python train.py --arch="dit" --model="image flow-matching model" --dataset="fractals drawn by 1,000 iterated function systems, in grey" --train_examples=295000 --image_size=64 --horizontal_flip=false --conditioning="none" --objective="flow_matching" --cond_dim=192 --logit_normal_time=true --norm="layernorm" --hidden_act="gelu" --mlp_ratio=6 --head_dim=32 --fused_qkv=true --qk_norm=true --dropout=0.1 --inner_norm=false --patch_size=[8, 8] --layers=6 --width=256 --positions="rope" --optimizer="nadamw" --learning_rate=0.0012 --beta1=0.9 --beta2=0.99 --eps=1e-08 --max_grad_norm=1.0 --adaptive_grad_clip=0.02 --gradient_noise=0.3 --cautious_weight_decay=true --ema_decay=0.995 --max_steps=29400 --batch_size=256 --epochs=25.5 --lr_schedule="wsd" --decay_fraction=0.2 --final_lr_fraction=0 --warmup_steps=2940 --weight_decay=0.06
Rows from block 3 of a small image flow-matching model, named by matrix and row number. Rows with one number belong to one neuron. Each number is 128 + 32 x the weight over its row's rms, rounded and kept within 0 to 255. All counts start at 0. Numbers have three digits each.
After each neuron's rows are labels from the 100 images, of 14848 (inputs lightly noised), where the neuron reaches its highest value: "top examples" is what is common among them. Only what is clearly more common there than usual is listed. The data: fractals drawn by 1,000 iterated function systems, in grey.
# fc1: MLP up (model.blocks.3.mlp.fc1.weight, 1536x256), inputs 128-255
# fc2: MLP down (model.blocks.3.mlp.fc2.weight, 256x1536, transposed), outputs 128-255

fc1.458:168104130074139113201111118114188097082164153108057136117131134107140129145106140200125094126113116133123130124161185088163110135119174179170189144058131108161101152075113130156128123091117087136128167141116113063090139157171138125119099113161114134086144146158093084128140100125135108115126110092188149127118119109111099064141151110096118124104076112065099131176079075107124119162113
fc2.458:124113177158095078126147080145126128113091110139053115178102134188161156117107165108110178099094194150145097198144144146076126127153173161054104117122195080063121086147160161159142107119093128148136112138140197147107203123124155138194132073102135137139145107126140172159117128121140085190118151111142087160140189132162097134113081122197063081144106097138135140145141129135127094091111
top examples: dark on light

fc1.295:082117126131117133068058132177115107107109135185125173111052153106157167115132052122151123208160168116144114125099159126112085103103101086115133148165191126131152099087137137125132132102115099088107095137151154137135151126131145106124155172178144132091155123174143132152108138152134158129135131111142142169083101164107133156138142094157111125090175140071102092133176165120156137106113
fc2.295:126138145139155170104163097120116143157108099117074129126105140122114055107183093176132185178142165113129122157142162146157101117161157086157106167159143087082174105189132184199098143146150155170127101129110183165169130101123105185135120148184150122148102160105135172111116160091108133106114208165115149107125086097074098084136137131124114130184138103132110187109132104149155135127083
top examples: sparse; two maps

fc1.700:069109153136160209107106073100178095089123097135151154095094088116137072158117069125138125119141133167109156109136130150114129130130120132135165092127157110165146103115175202082083182141122121126157104131164176112219154152148093093157111082130134095138089118128098128095129113139093166115096174127119120124134133169150137158153190114101084174144125091093107192127123133078102108120070
fc2.700:131104112095112078137131149153109138152124102158145134119131179128086136115146138134149128128172078126174179175092126124108169078156140091135140084110066181156135113136120140154085113163113133173124108184181111171174157135129126125063049071137106179154089083151153135124147202117119128152204130097170174125161123130163163101123126153152188126123209145109193129126107085143136148101139
top examples: dense

fc1.123:167157125204156141162094157112134153089190145172095173127104092168171121160059164094118230166145152069132133156132136129135148101168121109140147112090142137181128102158161119193152128175123118103153139046121106105189146089172159124179167081099164135140181177103106140141186179129131106145157179186084127117147098119140095124141071182106080186155141087122207105132099164114163143092117
fc2.123:141122111124127088168083176044153162116137112154139091131125144134107139187129166149108115197098185146059144101070146103151110115150161107143074118112147150133167061000125155154140115175131091142153121124146160109094128105039138115141121130091109141141126112122158082176153107115118141129115129145111098139100171140150173151144088151090124112105168137119132151143154143173171125122123
top examples: sparse; two maps

fc1.397:158136171141117158114137128121085172154088109133142124110174069182166103112025142123114095107069165149108164176126108147138127131080209138138166115159155130094149149079132108102103122088120182086084130098132157115130154137142147123084188127137126106191086081084096123154107134122111162138136144137091078154086123132163220123137094073092091202097144152150198136086158120160098124144080
fc2.397:139075120142144100139065067138149096067127135123072125132165152069113079147099088134142068111139142139140072060096148095103146058132116100113098100151179082142091135105133124138158115134167143104102143174085170124087140125063135078135146115128134084105119122138102123154116130185107157109088077106116090105124125086132128134088177122118092129084147142071122144168077177104144167142175
top examples: sparse; two maps

fc1.281:172162173098099112180211113155078138151126132127132223180126129145101142146097112111129147123130174134121138141110129128148130085108120120112022050153168111177143156136163090096143124106157176199090124107113098081171151092129139119078157160098069138117111117116119113118112173169102140072180138154093133165091103103107096054124145120154100155181138122097086134099072122097093098084149
fc2.281:004171188152160121162143105146166040152111144147115112062113113104135146108169103111186171103173111103113132087089119082161120144145120107154113107135123092154154148163086100184089175088168066123149138144121087088157092131045176108136131081152152171126118143146158154153105129117141125082080130143148113118149206097124129165130098067126155158199080105092194107154076099090114116155107
top examples: sparse; two maps

fc1.537:123089158197148124152054100178146112116062076088134101105098147126150155083097134139099080125109140164069164135091119144112163145132130133137180115132108081127075156150147112151097142111142138126137152098193105096105061179157127092092146099087130095182087147123120131096186128139104113095087141101054196126127178143180137086107147132167132152132173168192078163118163144065173129148127
fc2.537:132097086137137058122131133155097109081098135142141169004127158125107073085165173112093151122108119134108126139161167152097149100152068153093074053087143112162140174100125124127118123150088094136142102143112156133096098139152105132162161090161175063117120112129153138102099122117147114155089149108137172113135106092150146104122184125146142151117144137153172163191148102104147140134130
top examples: sparse; two maps

fc1.713:180090125127090163173185122120145138082165142096097134118224138098176107082152124117116098116064136142153119170101147153134109156132119116107141127134140143159181097099133141141127190086125091119073102124113123130108083124136079173106092197160143100098149082144139121175164088132050080108109107131068159116088130155127097131086123161159183147024158145098159163094170083085161118143084
fc2.713:110112119104160138096048168145166160151144106079183160136204130158137093053159125163030113152111091130140163087080136065105117179157106164152148138206135133106167144160178109121128168133153158092094162123151176124132123139120107134103130169085071087183098150135119098100160091112122212101135072147150041116098116118112111094148154150124129151071107093119165124103178110107145150174118
top examples: sparse; two maps

fc1.674:187119122134142149125102153122076158123149140098100121086143118090142108156135170119112082120084140099131132173163157116108176133131090129084192115131092128159114140076169155188191152178105124095140114147137133122138132055127127159105188127107156141115139101107173096115143136171078155147189078156198123137132071214178184143078117129106087128155097158099112088144151124133083132110121
fc2.674:135105057156153160137190143118158097074105116067149142192113128113121069154104110118189171075124122119075178097109135132171132143145098143112078077121114105134106104112124123112181183146136136096078076114192113080148100137161110128181110104174145109146095134135139134097104188089140159114173112119121195135195138072122113132120172153104171058152165128186121118124114119092167164178147
top examples: sparse; two maps

fc1.234:174111176146136179131105124084148140150091104130060101162117088148151107177098126163112055094109096127154142087107108165141151133110119096093102068123106122123168123124135175170127086157087198178114041159125135140144159117188191111123132125135120127124120158118103102114120103150143143107087030130092202157135171133139127072088136072165131158098132066082131136106189117129198194107097
fc2.234:103087116168093177100126145123131167145181120167167139184137106206146073191082126083152077169155092106054129151061154132143154130156174069104099192122179165101117133134116166179130119188070124127086122133167150188130186156121140124110093136163119120103164150138140106156132141110139204149086183126091120125152108153110111084175161145137109136102141172152052105110136154096171108110114
top examples: dark on light

fc1.238:156110127118110115092129171124099094121145184122128078136123107081157109064138162101141167117065131133162145166121198119146111144094152103161061086066136057147175135104094168173107120156145095136098141092179133138136094088125094109091108110171155178162214168155076120194143128211124044111158149096104159118121155141087092083156174158143138099164095121172105094102139129120176064131129
fc2.238:166155153138078115092161171137141110117135049130136111086105175110144131145118114099164103154152150110150193189121117164099103193153139088120185079113105076114169141112174159119138111119135136171171119096159108130147140119176126124144089157177179174106133097141142139140112155137186111134134056141117106112093121086109102146137120114132146121158138146126081122166172108150145203121144
top examples: dense

fc1.264:117146114202149141122080152165139227141105150130185166125109118137143136174062106185192144138116091142101136100138133079122163206169168127090142150135145122089105136082105146189070121125100152136157136139099101152102120140080125113078136118129108130203081133134119089124104181130116174154139112107130166129132133087146102061178134104062089128163117131102116176111061148141127131154066
fc2.264:143118148110136148109158124167121110154096079154162173137201087093131163154077191090161127109155186185090113124071111099146127090087195074150144148127064067156109101096172124141117156154119052101076182128136147098164139101102200144105064123114129168077099112134152131135114089204131101102196134101124151110073106146125093160074146174119150075084085122152121172153128111101124128146114
top examples: dense

fc1.335:170102136156132114130162077171106143142120096162127123119151078175170076144138139075040174142097120130111153124057119103104154161174073156118152144214134112111084162068102180174091108161071116176150089064104162121124043131143127136137123151126143172139153126130151104076099190178143097170159080127070178116109131164088095117140189055153174085125129131146114114059108122135129134178091
fc2.335:106110133151148078075158072146106086146127111180106164102126061134145138154206153088104125142102092117096139119139118121109089111092181109161108143118132129107124075168051088094093093107138155171143085138095135170131169140114137152105084149100136140086133143194062075102100157136190119077095156114112162116149114106153095119094104144149127096166126156112118032111155109107142144095063
top examples: dense

fc1.616:145091156138120158084152110125090189098119126099133076100113123106120142140100127134125096205132132110140141143154153166134182083115111129150146133156143129099137130084132125132145163203166111121041145123146116104127091109132138127117126118056116130138164185174135189144156142120141098105127087091159129111152125147134158116163059173146127104131220131167099112131139101083099166118164
fc2.616:082059159114126083135104119097154094147122041136123128155110131095073109068162199132147089087117158072080143149104128132154131175108114128087198140119102122061146054172086141158095134136156098092161098133099107017110165121111154110112111068155107206092121178195133131174117150145105136093135134089115130132114130167110136085138182177092127148128134110104130140121086135077095178115152
top examples: sparse; dark on light; two maps

fc1.619:065152162082126158217110140147129147118149148096108099210112146175122134129086106118095148139101085115102142159073150106134127126197088134153190147106165092164126133194137198149180112134175097142064209106152178072099115108158105125134125177164139174101136146139135153165095119139105135210134164138129154150179088103120119164084152161121073124140097108117171107088147110114108154159156
fc2.619:175161171118147142132188121105094071125152133147100107098133109083086125075154083120119147105119139133135135163088144087089146175129169128133113116157148131148151169185141094107129137110149172141161137153056103214125154123131080076094134112135113114161124111151125123144180093114126185135110177126158110092163141149134106107108140136125126102135141165149120144094154117111144127134116
top examples: dense

fc1.394:181082197121137156171130137175096146103093096117119159095088110183158196140087096132156162071201102140149109129054086153160119159103148114126144111166174139109050086120170167131026182121118126157112114117098130116123170104153096126166153142118132100170152118170200127168084176114115098095136089096162163127142173126104119088112153102155130170142099138092192125148160164084167111103112
fc2.394:082169110108180105176156200111074158110111101090081116150093169150111084104107183113129154177111149127096139213118141111132089217166080129088081152122164085123158125118131167106158159089106139102134129165207167141149111130117087148174167150167173088114151109137204077114149194165104153110123140132110082124150140155126108113145164103162112108087110123166117177087160113119103113164164
top examples: dark on light

fc1.31:192114175170119159125090117142160107127105149109091092166066149132188126116143167101115150190093137180126188142105137203166129199125143116102124124159084097086118144108128145105092171123155045079123138101111103154115203093102127151124137130088151111134137123090099063151043136059072100134106088149108158169166175059112110169110115082144132113151127049111158164159093156178071115093048
fc2.31:126157082227118129125063075126150152141099110150131102075107140146122067121142112141153152075150152174148071182084137118178128139150197103119137076088124123140108146088125188118156101116077084115120132142179168160162081121131170109134167126110167162106117158128157167125115125151153165139013148118150131130146073133072115102114136145143148040115089158094200132159104127143190020135101
top examples: dense

fc1.267:107088091141120186158152118131127141119150143085144144092144220112159205199083112157114113143105139148101148167157186146124141090105126149120087121112165123127127097137155122162117097116093125135141168097083103061150148062131030088141148093104141131141153137118142096148090094125093110088136140150175082084163157123079148127167149181118145133157073137109150117120058065199106110103097
fc2.267:152138125123178089137095069177156100106110113130116137113128120097109092152105172088104103095117197136068142133171174108144159154114162126188204133177175124138092086092094138157115116186064119108119062158112137108095125191079134115106146141156138068128132094094109149205159088140096114174170119062137127145125077050115091055131166100142171089121090140136132135154152131172121132120144
top examples: dark on light

fc1.671:158161127127141138130134127078083208165107130127113165148077087164115160103073096120146168142146126149100169172099071142130177188140101162167073141131105178193180163082110158187097170127077109078123143143097100147128156158172169116167104130158101129105157079155126130182130111125071143129171171115137098119121103103077095123129165174095101160134059138106145054107145132162141090119109
fc2.671:116147151125143164151124163154120179088172143120146073108102129175089102137145100109130096134092097130127101122092109107115143105118153142102127113182084156134117126134109158093080094185136141085133115125101120201102148123131125049178171146157100164110113115132093094139128174155106206196118187088111102141147098112076089155108088086085166128095120147159156191084108156134125119125088
top examples: dense

fc1.698:090161105108129129111168120109070146189126206152153093170090155107159138089099167082122180186128143097186085132177093150113173112046159137113088113126130135106124035120156145149182125100157117126153177131140130125062164122115212111149140116133136141124108136102062110113173078124126091168140149144128142174147133203131149128117144125113143150128120154121110118098104105117129109071102
fc2.698:160092167144073167129078117130105152203141122114195121187117119113086148125115125144106175147072112184152120151222138164091103163125193152118125107164146103130111077121134116128083142095144163101162067106096196091107153116096144175170151131165108072129128107094146167167169186092160092165153117099155047105100133111064146118181104137120169148083136135106149132153092149123173088121098
top examples: dense

fc1.729:111146149156114133118145139111107106144131097115119115125085110047144137086077107182141161127137075123098116190081131021116093111073111125152122116136173107148156168086155180147178135135156129095106165116137102072123121098070105128105114161066095090093095113132128127167095161085166149110156077144135092116123123124135152136136165104156159084124128123165176130179138137142104126133078
fc2.729:118160139118117169130071075120172084127183064006210111093129126166200182146151121162132156112106190131058134106153122092135117063160102152105097131168152134150091057151108131150083167111197203095171115124107119164161127179138128147055158188104142141170153162139162128137090160176103133167076094137102149161094103153129131138143121129152157161098137149114109122059125154139132148121113
top examples: dense

fc1.753:102139120139183053174164154203133139124107155126153110100129069121124164124113122143100110149122115130110127146132182114139126053118113145128080146118091099091119119134144143160099116146104142062142117082108150064160098115166155121141134129136102139130130099123116103176123152132116128119131139118147095090130123135100124165136167129120138109156103222093095152021097173072143115139103
fc2.753:089125115182176137132111144146110118135174083096155103155097103152099126036071100156211115177122125139124149105108163111099086099110192127129031123130159187108121101136106178084136155143142062149125115134132161129127172170103106087118186087186140115111122147120147116148052148144166109087113164165151093128133083080083149156095102136128130116144135113196119123129187155143164154143132
top examples: dense

fc1.470:096112113159138174164232162141157083124098091135109076115118144147194135107119116128149104115195176132165127141148168167092154111147110140123176129098142102151149106132138157156122161107149126142076120073148104083134141126103159150158162100151052137102059107092153087188117148142205089114107141096137163147112120045164157127091156145157104198133102137120163057134147175197100114151187
fc2.470:115147161112160178105105169105075126114125160109092119179062119154130093074078147168109134159159117173143109121060118169149144175129154127124122121154146088176039114084149089162161217139152134142181137122112168119132143130110105145151124113105139126125103116097126200130082084166111143135144169080102119127088156100071122124202169173135127095110116160193102053083160159162115101162109
top examples: dense

fc1.670:087152149166103124130113107150123124067174159132099122104134139140133158078123075132138093153095135112127113149130079103102127147081179124159123103130138165068142144084082131131115117107061085168106094062082138076145124111175140149210164169119122116104187099150097117174130117100132137116071134219135158148136095177148139129154084123161156194158122109127125122107100139156161117054103
fc2.670:142150127123153084120166089135082113147130155118164097195142146171085068167135125108144038111123149157192092126108128129133140164138110136099119157076079139073068122183186114125121139169171088133116089152176142149102128125112152186149189110097109111068130148123127148134116124112117184161130136145161136077156139148093161098102121132088071100171113099141139114183159064142108121123141
top examples: dense

fc1.653:131119098120160157179095186150101095147106146165157134190144101146125078149127057150127079121121155124086145138140109095126063140113127107053152142087104094103161087156144140115111149037132101143138098203101160223168096124138072107159161137141100164127094166141072110120149144153147168097104118108124077114146146139173207104162150083102173127173133174107192119160076161144086100128061
fc2.653:142154152126097180116131161124103118107108166141116161105170173114070160146075117098168138094138144123086103070157140130121133116123084181193086145135138146113118147101106064084074097111108102086142079077135193152106157108163156052180087121098081064147125166125136092065157120150102049147128154159216128131102111129098150067128187106072140145062098126150156179172142156126102073094121
top examples: dense

fc1.196:097130103135182099088076096116110074117103166091131138090085080121118179090156176132175165168143097218205085174189162111139169126177146083122108107061111133136173133132148116111121104106127143153167121132097106129147174116135047163149150075142109116102078109144109154113087127139130105114134144140131107131181149160062116120094109120177158087129154140125132110163075156099110140171092
fc2.196:163108132111164100131151142098069225126126131115114114164160159157137065093124135137134094091095148094147125065112171133171136156116152122093127118175115154162088125112134141141088129110128159137133146083121116199099144100122112180144145193142126152161183090058168150144094138200088114051151132151148134132139054107178121110194125147058134117096140148136178115123093097111120093110154
top examples: dense

fc1.634:151126136116119172117111206153149130138146106109154065145163136118139083110092130078085095105064155084131152114146164108089093143101157115118125166143143085171171169157113162139093103111070138127102129110032166128176097128134125141118122082138143058109164129106123093119154173149105078124111095171112139077131145051133154128152116084170168048105144150158089083120119134108165117066139
fc2.634:141162101141158058133191152099041143118079183132171131181057150064118169157093162152138084209142165116083110144064151116141097136140122066102135176107118162142126107095125117083131145167080065090119135107117167143127154148163089142148185139110108148080136131104104078129130127114130130124095129180108126097108157146120118101081124102099136092154162099050089110105120092084119081114083
top examples: sparse; two maps

fc1.539:140158175120122164174153114136117126033151156149081149121040132139078118141091172118127075053088149156055109140148140070087121165086129195111129156111154147149126108167105160183096172086125148102164118117129076048119100187094121143120128097123122132090063093179134130110109078127146091128126115127128164066100084167138071157123130109111130099121194138131110195154106108111106178150132
fc2.539:083124180129145104147106123148101132155017106102156136123090178189189125111135109110106136107085119081138086109110168142091032146140113123081177136106174106127135147108043094161068176163131103135149127146180109151120076104148158138176131144099129049093150134121161103179181061177154152130079135164096141163156096182112103167071173149130137142108125134160173108108137133147108076088050
top examples: dark on light; dense

fc1.140:129146113098167150094092124088135133137165126099104111089150158132062108198057094142158091163128114134163110139121133116166096170182155172114051135175151111113149092167162135066128178088098222138132120128151078154134140104108111134162135076106217084113128121073133119125130158168094125164162142122090116149156127099160123148159127130114096097178131125129146198052125177095155103163125
fc2.140:121085074098136106118136094110141158075170168150120117057138080059139091115183113113130089157118103087152182153152196139135117151111061162152154155083140142149088126111119141113122091076110086107106172124144167061075133135121152138180104113158174148128098176132132170137068137115148106124088097173185163134074204152082121128136088070122110140130118119158097122037132130155166108164120
top examples: dense

fc1.450:117162165103186132154188107154155124168161171083157135132102073117152125142206116158160101167161084125166135133159111156192133146081168119124143179105124180124108115137131188150209100156166105143190115118087142167049111129162137095110153123137100158179155083166132175070175068133129149115144153137098100119153141117101150101169129094121117165130119136171173095112109130142112079161143
fc2.450:112162099076118094114147136122156137152125132163136114129100109137094163174168144113142123119157125124171083125148095182161101090124125119080110106108060086129119124136062163176129117150116063164170117116148140134186088144128135120161131129104146124103155156102107152204186157083101172155141122180097139083103126139137159123113072127160100158171147120113138162156192141128128091128127
top examples: dense

fc1.613:124129111165149179159088174152101108078128125109111148156144185153138132075135187146122096093175138100158079122078122040148156107129071131078110187128151114100100109173096152162104137074155110120112112119120186105160110158128083193185189123179121085169121132206092102121151112115145147111084115174154149113099127196115129178114116114098116131083075182133097158211097146161077115117152
fc2.613:146131107179112117161122198116168096147152181138121073159097092101102177144071140128125088113142126110100108156108136148106150088123133129113091050104107139125119091074165125135118102163123168061093140163111147098137106144122143128147144146079066191110163100117144156094097131110123104110126102095093164126167177226121122110160105162115077099090156157149122163147152114173077150118157
top examples: sparse; two maps

fc1.312:092153112180137138146171155151085125154138108155126128104108122131156140168175110143107139068121146103161143125184161111093087086134074100190188154155165095151176171161116101181140097120102096112116145116169096110144091110135102157152091144120110114120143123102064098134097130117075117107155133171089160109137134118110065125100162119127173116066148209138168131156106119132128086132163
fc2.312:160173148118100065137170113140119168146152120138144159104143151153101069161140136187092101135133217136119168078115131169144136104204150179079100080217121106103135090164144145150163119126085136131121152121166141136105100131183127141156127129155117109109127126122135100123138054129106135117126145141133099095117100157063091164076131059173134092217133098118181089120124083128111176152152
top examples: dense

fc1.313:154141141063153098078109169104111142194158104123143131142164098146149107127105139144070140192127123042152125133129176107110119134088094143099177142127167117159155096139113145111132153092149113148080179088109171115145049150192071112095111218108076096152123107129111073036122137119139127126131143139111095120115134132129134130181108185097100075131178106102154132121164151114197083145128
fc2.313:120135089094152110118074056131129141111114210098162135133125088113161120100087095160140167178120150130083143115093151107130143114089132195101097140146112144137132096101140170173151130079151097098152045101084128139135089065113150146163069144086113125129087156181111106097119127117092107155183146140068142139149201100177130089134154126055191129141151121123115164086169082159097104121088
top examples: sparse; two maps

fc1.627:132132157112117125200138136088116144137095127033152182139186162136165149133111182088139088167095159103126070076102172172105149113116152136135139158121129119123128146126098186062101110110162171125150141140118048182105088196107192165079118136162101128167140187152132140132094083124079143113123136039121122193144119124159137141150126100151124137091159155091162099121120170129127173108150
fc2.627:134161069139083110172125146115106082028205136145156120058083120151175134133164165102146076081143120100129130110066161147064189114144138125102145163139120112145177140125140150049143088190107093148124170198128061138151166120156063109160090122099145162142086135167105123123188085141149181163110093117091143141069160112112113129087135148154174109179104160110061151132145150124118121093150
top examples: dark on light

fc1.544:084110167103099193171123124123082184173119151113167176125110121137114152138095139162105114171112182158066141136113113137116134143160116134105098090139141124087080191179058135144119130059151178110117098115119088128174140088146075154151120065185158089064075161160174124095171072145170106123163106118149103138197109153145202197124158174143121151168168141089186128083161116173113132134142
fc2.544:123126122100133100068143123105163115142072091103180112140160098149120078145109123146147144145114149135166140096133139086152130084084145096133152086102094130114172083119091120085120127199159084116106115115096119156080085132190118083173218174111129129105111120029161079195166119093160149131165111098085123087120127148128196149108097128130138126153118162119166116144080112120088129071148
top examples: sparse; two maps

fc1.547:096134086141154087113153137189105101099123126137115166133118128118074150132135088171141133093143079142117118156180100094131100146113161139150147138167157139101112096136132164124102117214103126127145174156118122156125114090096166066121189093140160135168169128130101113101110120094170124162161106082125090186189107069091180068187100182074111084133115154134154149091090125143137095158158
fc2.547:151099157146082139099133130108167127091122080156141143135153129098119057155153086102108185138140108131154128134069100173093135136175135112124120117187131091088086136110173132124089124084124120171098130138130124158013104132156158118169125156109098147155110110116103090105106091130119062147164195127118117137118063182191110179102110096179131141121119130142161157154092116151124118118134
top examples: dense

fc1.384:142143136138094152114135115093122110092147160114164132174183109098175090124068163154126135098142097151165105178126159150104161128125140201170110145136156126098066146114132109125109109175205125083132125100065096154154157153167114120185112092144192137149134082116122099167128103120163072096113138139075106133082048174124146142121162131089154144103151128129081169109174159107180062166143
fc2.384:161139137173160141089108173158071144108114109160143107056108161120145119112164145073092162135129130154133080103150147105159077163106118131117156089060073109128113112122093142157115116082181147093142144158142121141107077119129120153061169107165083154139170108154098089100165139091109082133051108161135198171167072091090107080126100128145170153140087138147159145139121110128147125132134
top examples: dense

fc1.188:136111168159153163164151092213131133129144129143108199167121132130147134019142077163084105151114106112099138050125107169165158091157098112148150127090112140111129159169117108145156139163173117130172134088131133155154142101113161126172100069091113194165063140155107156092149129137133117112118171140114111078133169102090113175153102150095099137110120156115154149154120143144073121142123
fc2.188:099136122133109131089068111122187142090116159041148110155100140081163081170138192151111122084069138137106089124112095133109182173129031116104078168145106119161093136125162121082105150102127163172150095089142120146130160109131102129107127120072123177143116175135123109134139112150109118100115121122138110137092146192189142118069148096108118179143144168183113180136136084185107157157168
top examples: sparse; two maps

fc1.151:147099161098165158100071138120111138101153099195178146091088141092126086104159150049175104117154171121068173169155060122118140117176138099156129148173121156076141146124085124111100136064116117138161113161155119140091131153120141125171173158153083114116104131138133124164138118156133175173112095095163141185118066179093156186129145152062105149127131068131128123111065111070169145084110
fc2.151:109090131150145140179114116161132164143139153173091111107065076088122137160158185156098110137126087131114106065185112139115166120159188104139094163124178108134130115138214139179144094128133159082161105127099129129090173135122124160155135118104096128144151172071095101115163092132173179091094148126097145132135125097115142181116150147098110166091143082093111129107148142147146180124119
top examples: sparse; two maps

fc1.240:203139144156162159150090135121115149161157106152141173170074112107081124090108219104145119179116068086102100150099110091077137122148143140167149108142083123091132123173162131121134128086130149159147130152176145147095114153139078119076113007153107133142155102168066066135141067130113180117105159119128099110109096173146138113087123121082123117117113106066163181131142103127132135106076
fc2.240:161127127123150118151145152118169108136084135114159128140140112149082101130109143138107141138108135096077153137135121102089132131119161045133095055133161166097128133108098118163045195107119179131158182129099109107111103124180132128112119096159127087161134124102098096067138173104072121129143141096133114141150183118112079126115086140136111155140077164117154109128124151230088102149157
top examples: dense

fc1.292:167141151104144110154181139132155110144108126160120158093156156179147141117119071165107076125155101090140136184157111042089166116090184137145144166064116146147089148171147122098130126100094126094104149143115061084131118136109164140132116153180159163108126147111140179098109061111105164162115139119122207139118153134143121186138150127118113105071123093123194155105114180153141113071169
fc2.292:174165127165096122119059183110108122172154126126117130115154081107114114107093095129159150137117147094107146194152124110156088124137142130149182134106164184108108155077134074177124099089089123116077171115115132144077101088118158152182135114128138056154154149061142140036100153193106163092162103160059139107087084098118127187131129182137116122130106080131106069115119118062100149140102
top examples: dark on light

fc1.27:142116154142139112116108156166163156119122182107116151131080148112066107148151153103106141109124111135112149170165133123139123158120139089126074096152123115137117133134175159080099159099088173144107109115093076133132088142135091162123118108137141089168078130201174158139115112130145103075142132071088170158098147138147121096099079112062141203096175194121122136149094111186089190147128
fc2.27:150088139130159106136179117132138106181117091129162132155093109086142158132180155116112122117103154136083132128115125204147099088131141167167124168124120231116141106138123111104142255147198101121147148146099124178131126120092138153090186137105140129122138128064179091155132152116170171128136073166128058113120081138132143123118126140163108161139092099157096154066088131120082165141156
top examples: sparse; two maps

fc1.214:152155100125151135093150160143155134152140139167054137084142099083157075080142182055099119072134154184164165147128097121119167099139203088115145128122055093127159144143147155158137139122103150165131104176103111138178157121153099128176174126112119153173094097185119124100101071174112153171135180137178191061214116184081092114133128127144129124175086172143091158189105092078137142119142
fc2.214:134111127135080087151166081152125119100098097155137067145101140161114153118059137135106114069116159154104082114071142153131168114072098043110141059118108142110167136163114142149120128133076144123143146170156121149104138172090122154045104121148154107149155123204199162068120124049099141164120114065121102169136128102113149079164109198140123095108183116042127098111163149117130102105104
top examples: sparse; two maps

fc1.204:129066110053098120053105074170119101148106146156137080117154106121158118126099172152156133132167144184091137100094135215115136126127128184157136133145190147141106134177108101119063173145132147087042152057126142168157140138218107129107105088152137109106144109143159109098109159062071142132099056166102119110096096154084102116104083105093131149111156186143046106134168136103141160115152
fc2.204:108086121113114124139127135138111151131184092167109082168071163069153166118090160139107102141143154151072132118132104117123140075087165090062124189134097151098120102066206106083171180179113118128173123149128077094119158114113120174110103163157083154132101126122147091124127104135090147131184136157122125117082099136135099117148145164187060144122031159146164053090109162123152154098140
top examples: sparse; two maps

fc1.26:165123133083152183132114146151132108118116081125129166145107111148122123107126094167125117147097209141154081102119105146136101113163139149103126132137135141080135171124139076094107133150121150162134168182145117168051135160079171111129135142103110084136151145098093112168189090170097051200140165181130106076124119139057128145168160126156182095164122161169126130099164120129127173111131
fc2.26:113120146155141079137145107057173074110125099067209130096154061097139125070098101121107148108159110136172089158086132121139105083123075126139092091171138089149119113066196078143119142131122200129149144113189131130181083155132127155108126155182114063091117143093139110128144139075150086163141146166164123224096113124162133155095143115176138169148182139109190146171197115140126168087171
top examples: dark on light; dense